A small sound classifier, trained from scratch.
Model: arch conformer, norm layernorm_no_bias, layers 8, width 192.
Training: muon at rate 0.029, 12400 steps, batches of 128, held-out accuracy 98%.
Rows from block 4 of a small sound classifier, named by matrix and row number. Rows with one number belong to one neuron. Each number is 500 + 40 x the weight over its row's rms, rounded and kept within 0 to 999. All counts start at 0. Numbers have three digits each.
After each neuron's rows are labels from the 100 clips, of 14976, where the neuron reaches its highest value: "strongest on" is what is common among them. Only what is clearly more common there than usual is listed. The data: melodies that start on their tonic, played by one synthesised instrument. In brackets: how many of the 100, against the usual share in percent.
# fc1: first MLP up (model.blocks.4.ff1.fc1.weight, 768x192), inputs 0-191
# fc2: first MLP down (model.blocks.4.ff1.fc2.weight, 192x768, transposed), outputs 0-191

fc1.322:431512487485558558512491457550483475496520531543527475568490546482512527471526573524491516508548541494498559477469451463485538563403472480485442464466510496491550443493519442543456582501531506505478440579524521477522477548419478512489541537447476460444519485495550450480571539513580496522530550492507499515510523524487518472452523393512481569445554557487455471521512481433470448547504467506491500536451458519553470490601525542474460492528464508530484522511513605501452516531438491559547547523439461559480536520501503499479503482518552464356452526510453469516434489444480490455
fc2.322:512480442500437510537501445449558514492446504481538536493550428567482464557542570481413513488545498540561526564448453453494526587534480461462426483531579481515518493516520476475531491467516534522488491518517523429466475561465509470512449510507465516467513533472460493451607483542536505533508560515582527473484576471455445561504536439471500502488496526581539453492590468567461511413519503447457531491489535479464509542528462471520514563530452557466494440521409540478460491528512449595499458507469486502503477424500490476501492427548505454522576530499494462479501507443549514507
strongest on: saw pad (50 vs 4.6); clipping (30 vs 7.8); organ-like (28 vs 4.9)

fc1.376:447550540504530462511492493449510553494504527454509475493496455506523508501463595556559477546472522560497498494538400437530517506454459472471576513512590488516455498489529494527431538559481461454490452455456515459478551469505414472514547513507524497517499485468529563490502558486522459504440468458435555463557451465480451569494516577499537481516521597536564463455438502518500508531483464541514490516472474468479419464455579564483531487514595501459551490475548522436404513445453485522503528464443495533508483511488526542447514525501475452479531499432567483526501532551582523580
fc2.376:451464495491458459501502549496500496532521464560519512533499528449527474511527484513399474456460552450441524526456501427492484501488495443562442467462494564503539557493489526497521467532477602403522612469456570487496474463479474526427535532491413538569506502460498506494540531471466576542525477515460609523522474555510569436513439506522420502508518458564519480508448504445512503444432548570512490556530491542512485511463460494440477535470468485460498459524488521488505502474459472531519498519478452501585523437456471611508489529525529479509584484498530523562519516490541451545
strongest on: saw pad (46 vs 4.6); horn-like (26 vs 4.8); saxophone-like (26 vs 5.1)

fc1.92:526542554502481559456442541489516482442454535464541487536546511487451464516477538489489493557493574474518461463499512520476535459532557490504471521579509581486513461523530499508560479488427517502557485453549526527506497462494537543510467499493540413531488550570496512489472540514537436590518502468493573562478500490517546546560484559529423525450530411572436519513557559465504486481505466517504478455545496395491456454507505476469530467530467432516453460428560426495505476459532426449566526485471482534464526509490449552505388582456453520488446516471486546486502516513438495467
fc2.92:507480534480406422522507460491448476443460521561475403522550501543489474486450548478564531475423563487541520515496498444511505576464550495509490500601451486516493525522506493513442449502447525459500425491484506496501538549481508451551479479486559467469507484501538531528450494538526350570524563497528548529499425555511485448512543508461467469521495544488520513450521464498555486424534508463510525497537566504528432467530494498492541460580474496504500506499517451523532501396541481533542499504597501470545462459508489558467512479469459553496459545516485492472458557586432488559
strongest on: saxophone-like (69 vs 5.1); piano-like (31 vs 5.4); white noise (28 vs 7.7)

fc1.649:520547456490466449508459517581551448527470544484467461554505497458509504502503545544488487508508532545481492447521423516475520496475421526519500601552437471524525566535515534438448453525570533541553508515508522485526526557482425468503400517429479448496457520565509483508538466536561555566511516497522489441470596504523521459494482511515521422453474476509564496589447531432480446490554469436449537378553492563488564543438444523484457528503470497516463469504472452492494516485583507535474517490511514453487511477510520509483510460517600444508473495470537472510494442530460507478
fc2.649:464482505544446594446547512519538568526595566532513544516536424486440579526553554502559493517554501589486464508472486494524565470458517464534480528572549497523580490515490453498485427514447499515493443459511468512424522501423513479472453428488475546506455477481519553443535479449521543477450434548490517575517476517542445445485532549537533484446463547469476523493496524446475537512533538518472533512434520549545515469529460447494497493580554368484509511457504450488448455448496561479467452521512537495507496464472551499421428502463498477533514483536495490493522497465503508530
strongest on: saxophone-like (30 vs 5.1); piano-like (27 vs 5.4)

fc1.155:475450545492513484475475489528531437435518517516512446452506547470574510540487501487463476521523559527462448480538505509458531453526446501561470548469512471566536525478514520485501470505457490389460529501472464457500557562497491605478423594479512362505461438484557492478514497574484464470496504497528560543546495484497519487520442536478440473500475466502481525490510479472494534560566479528537538432477564540478478572572504481437540416514481520517514536528500493529476544531533461516544475587459483471480543483475465504473496504486418569551471584481553568418530459495475527458
fc2.155:562521531507479452522518441471469498533511547470550576567495566543517467506496444443451480413441464467446521487495501419462555504547487478470510507453530516481482516518544467468482421536514482430442454501459525481526499532494461526492512441513476527557525518530463489531488567475442519552514560464511533525420482465568512534532501557449472572555481541481468592485444487440526524503481456489580481488520476499515499541438580518431512518420470496468580466495483532515550493453572549547455479518585528437546488493416549486426488480548492586490473529566509496496502462491470510526
strongest on: saxophone-like (64 vs 5.1); pink noise (29 vs 7.3); white noise (27 vs 7.7)

fc1.724:567441478560465443520526469410530497424525545467548491561498584498520505546480528492484466373483491474475479454523435530465513529504483574503519545565531540452522467539468577475525504462471517475502467514509505491549498528501467529491456553523460472565568490476449508466552503473492492537462477484508537494439561509568567512561479471507487502522523570461496447559502504573523538478490481525524522446478477441524444438496533506570520492478436492526474453462535470563400474494539494528465508447548475571484453541489466499469463531517443544506467535475520464558520527394399503550
fc2.724:486455474481487480504501508491482492472514523554479474504437521502435541493525529453549507523491496432509505480443453541474512535450495540460491593571488549521509448467550570427478561532503504469487456442603510516471529450528445524519488468510552487524501498583614532518534529453536515539497502468536510491426517424490491510555465505496496452518556515565468596462529554525466462453467470517510510520487465574477537463438455471498578494476496506525485440508482457568468476483504550456560488514517574465480475547539479415486468514593483446436529478554493535528523454376528459511
strongest on: saxophone-like (56 vs 5.1); piano-like (31 vs 5.4)

fc1.453:467486501480525566522540519492526512511500477511460474447481506459480493466462545497521504542504497526511535459477470478538472425499533488552487466565484519568498494509457489571538479414531447466505512516492461520491464438557472497463562583515539460501525537465550475484522476419569528517408596495560522436533495439344495489476487516484486485490510489529555521490490589487500474553488536537430479484527514518541448479482494572548531504534518533533541441469511541391519507490527561471453408486514506547498511446535486503581407530459470548460514548440466472464492493553452539552
fc2.453:615451405400483574485506446482508537490556476534461473542549484530473512478520476541512523449508548546536508468512529506519537576442510491471493479511506522522519520458454558530481455494550444513523442564484477422435435509527480464478465485498582480551487516458555472518442498460562529509573513549507479531523479455403483481489452502496414498472510496482455509476569522460493537496532501540488549534516537522521475599521501557440505571508487521520498531436507504451540546448506527472445485537430492534563403573473434558520508525500510424478449503459536489492545537455469501497
strongest on: saw pad (87 vs 4.6)

fc1.585:500473443536504551547485493542518512480542485579501447563481509568461487483457521495554529600465450545506484545492468464476513499443491460493535498437493532495519496471544495526495487474456475494485525455447552450512504464547481523532471436554449571450544572522495466468591515564561518478439477438480486485523526480431562482468527462447470541496557456486521414485507489446463508516518515560378548510485526460436500518470534531407450475525443519514517434557481560508531557502522501496485496512419502537583491542476443538485568498500558526429609499505490521473514532509475545474
fc2.585:466546458515531557545550428448586571467505446412520552475473486514560499495511566504478519400468485541525550474487458497458481562532509500522531498488472478534488515515479404480563517556477529505539442541468496451497545508447402452517508498573483512531483505550492463530539451485516476498536488528594504443456502481468548500519596488478515550458539547510528508431550445562450464536476515507474506488490519487445468465514489485464481528554476416391462479510535543529526464458458472511432493561464453478423559511455453511503568473564514520529544518564523499513526503490475569508
strongest on: saw pad (100 vs 4.6)

fc1.396:522462453462419544390446460451540459535538501472488505494492528437488521502487560516561509418453495562532501538434498454494534508494485476521460554478497471470526545545435487501575463530513520458489498452491527559485526396517515497534429503558475482456505479507523473408548521439484581536406543482589559591537503468508529568541500459536550484487498524569505568510495507489448457494409545567484569445487505540496540546453449483474485513505492512496491553544567514474468492513521497503495475503495559548490477539532421416540521510489488555451443486509459501497499522524532541489
fc2.396:471519468512480510528461473530483595479463502467447547510548492522445552541487527464524452490481443551522520510478446537536529430505532460494434442496489544502496538535490501537460529440542507541487406463473492490546466492506491492552460567435553499494550490538521512500494516531492438448609508519492517409476529542468476452521521498560571542495505417592467497452436510426499512536504501455526415548482534544451472467476506435485516482456519422494482484394525517496515525509427525461564434502490514562506459539443477469486478564543556558517495520541557554563568492481488557501
strongest on: saxophone-like (49 vs 5.1)

fc1.487:494499476493518535502574429484536503498574479550534505449451550516397568546495505490474453613511571475509588474533470546505477524478515483499517529518498483538502495422470490453492484419464472562521504526464508549413481529458492534493493442432515525474543455468477523464537483492430457512550555460440482488505525484484533499562377465481465459506471523445470546535548525570562518484512488504482573514396487493457499495506466515433554534471518539529465476514515469505518534575494410512490505574469530504500481494447453484507477494480501511512472456557508586515572470544443437547
fc2.487:464490501508492479526491468527479524516474507481549487500419494473397480447556546518554505558596600506510541542513500525503473467494494397504513561532506477486436503530553522400538496520545461544525479539520550616528447495460455550521493459491509490497540511533555537527546493450495453523567510488536503467500472439510456545469513485552429517510544506466491498585507492494431447477447421480516609487554517557477441478477537456476509492522442507497490421522526456490451479434477488472500442465474606458541473487450511475498530436468487491494484491480472503539501512543521560589
strongest on: saxophone-like (92 vs 5.1)

fc1.107:508484511503487465504543441448501486473462495497470535468467588536490491570514507496515473501492590464605496419460550508537506511490487504460472511495464479575509502556527552555489543581504426574565495470513532538440525478550508461517501463429470525505488477543516585485465528455495427512445511459500544529467496539513437444492456500537449491549525556446533488532554423408515441483492513539503452515442502446486421508485475542533537520456571518591458530503502551427486577485452506492434430554497544517498551462491505501417515488470457479495505486493492535464512521446590533488
fc2.107:510480523411586532525526521472503468580495469474536513495505428462490454580477507434492526454426481521453528538478435515474493550440432498541532437474473562486473560532490517432450470515529442438542484467462585514578495568507488493472542493493507514433481559495457505503446532497524459575520455537444560480447462474506566460475552498459475524534539540473467492524527468525502450513538505527409523514445496466474539459535560553536504483532477501488499463518458527410505556525575533580575442471494498544517482490587472515521515481522546555504481407472443504507493494558510504490
strongest on: saxophone-like (94 vs 5.1)

fc1.700:473443540500589432444480427474551497483538519468415496478528433457505500490487480522503539515528450544519492501513546486449463487549545572518503465507550511467471502491499546478565550531525496497511481462463490499476491415468479483441539492505455487468449524437524453531497502437467541579511505410421422534562505445514588456427519462474534478542551465547481457433467535513500573525480491522457528525493486489551507514411485473454526474547472545513521522489528536493501548515593558550566489521522469492525535499594499566500593507513516416499498547427474518535481506524567510452
fc2.700:497460514519525575544551426504567498494529532448501520629569521479490504511533445513446473588469536398549454506482483518498443512558501525441478534522572522550537471498473551461515476510436533479538451520402451454449512471493491516503501491559523532532492436460559509424493508509492530473466551492464480536502484519524450492487525421521445480504489449543499414525504542458473527522461562551453536592533475526512504470440553487455540511507509470516475501513519508478537463536524513516435525523494429468524502521521461499474464563506423455496467576569454523493565488395495515443
strongest on: saw pad (75 vs 4.6); vibraphone-like (25 vs 4.9)

fc1.430:480504505448505498591616549491501467519507555466476472476542489515471524511470496440465570573478540526470519605537505438505549514461502437424536488495434509544538440510522537493507484467542455554492488518464472541448467467461516472505470479564543481470512469542517427467427499516507550549557510548510530534470511485522485453530527468522515479477478522520482454518578487456477443442553507465458493464524454497492550558568424506502450521525534519466486558467552560477464481557476546377469470524476401515518435567535487489493406535495448507535483505526502463541590513497474528462
fc2.430:491495523522478491489466505456512452523524504540472514589529491473442512521452453442512545513485481497581472415584569435478537488534503493485456493522439416572476433514595486482446535470447575583493512530478520500469450478592511498520448451582493543486545472500454462537475450593501467451491529592534556507514528463509472540543479510477587426437497515507509455503472495568457535490534521492526460564528497559431457571486446453511481500516446551448530490522468538453486528548530482504509516543475513506436467564542470494510508462445490553482433468533498494523465501512502452512
strongest on: bell-like (40 vs 5)

fc1.212:507549533471546489473582480515503532487529506546457527482436514510526517449552543524498548527439464473517482462483472394456493514502572499504490511555559522570492511513502548513516554505473524535443459499552482438554485497506489517516509503504514430418507526474481483429508561483468559451470541460601542463580479461483560499497484453456523542532472518502461538502439557502454578471441444488497494515508467510568518510449477554525459469487537474510544406551490553444538496541426570412466451444470558480503476492548470515458522397534525427447542520471476481471574506539548493497
fc2.212:486510493428520550516510465505524520451528551476525497466526478551491497527527549549524492526573518440491473375466459471576534489469555465579465479559478500509539510486406488496461525392517551542524490539543449498499452432474532454485512533511554499446483555394476530461477529546548532441512483528577520459530519522438462434501536493525523538474518494517522472458451517504473491542478442547405513564514511508433523521546504467489533517557522426494503466529419515457494510545486508467436482517493429556580484554477439514519519540541520521397537552491508511524498546483466459471
strongest on: saw pad (100 vs 4.6)

fc1.638:479487507446523476486528473558478457506506535544439473559512463506546500556584437490477534530489438510516454461587462481527500481525441519491484500431503462526459498543516529463508498438533569503477531503507446489502550508518488488483516507478551498467432552445519562453479497479492487473559525518580451502522483509507429545497551550488517501451507523514491508505559476485502463518617484492420534495516499560503559430495561517465441486469496551505498606557483501521412475472518545444451467573503514466442596538584516511467491414465425490555480543416550479450490429560494480500
fc2.638:511547552448555500437488567518478469546502495534561447566526428537485526541483489466476557495512577513560476544507463487430526537507494451585505483445521496472570437506530520540542460513554549495519516473566472493481480507603534531468554523440500503534458534482486445479538489477542497557451488551492453531469506461502517454482520519413418498482453456477514569505546522532472476452527497484449490550486482560488498419508484436512452518534471406559540424484454513478484503513498493477439493547555562576418446487529497490500490535551450437549461506504513522487464451471585451450
strongest on: bell-like (55 vs 5); bass guitar-like (25 vs 5.4)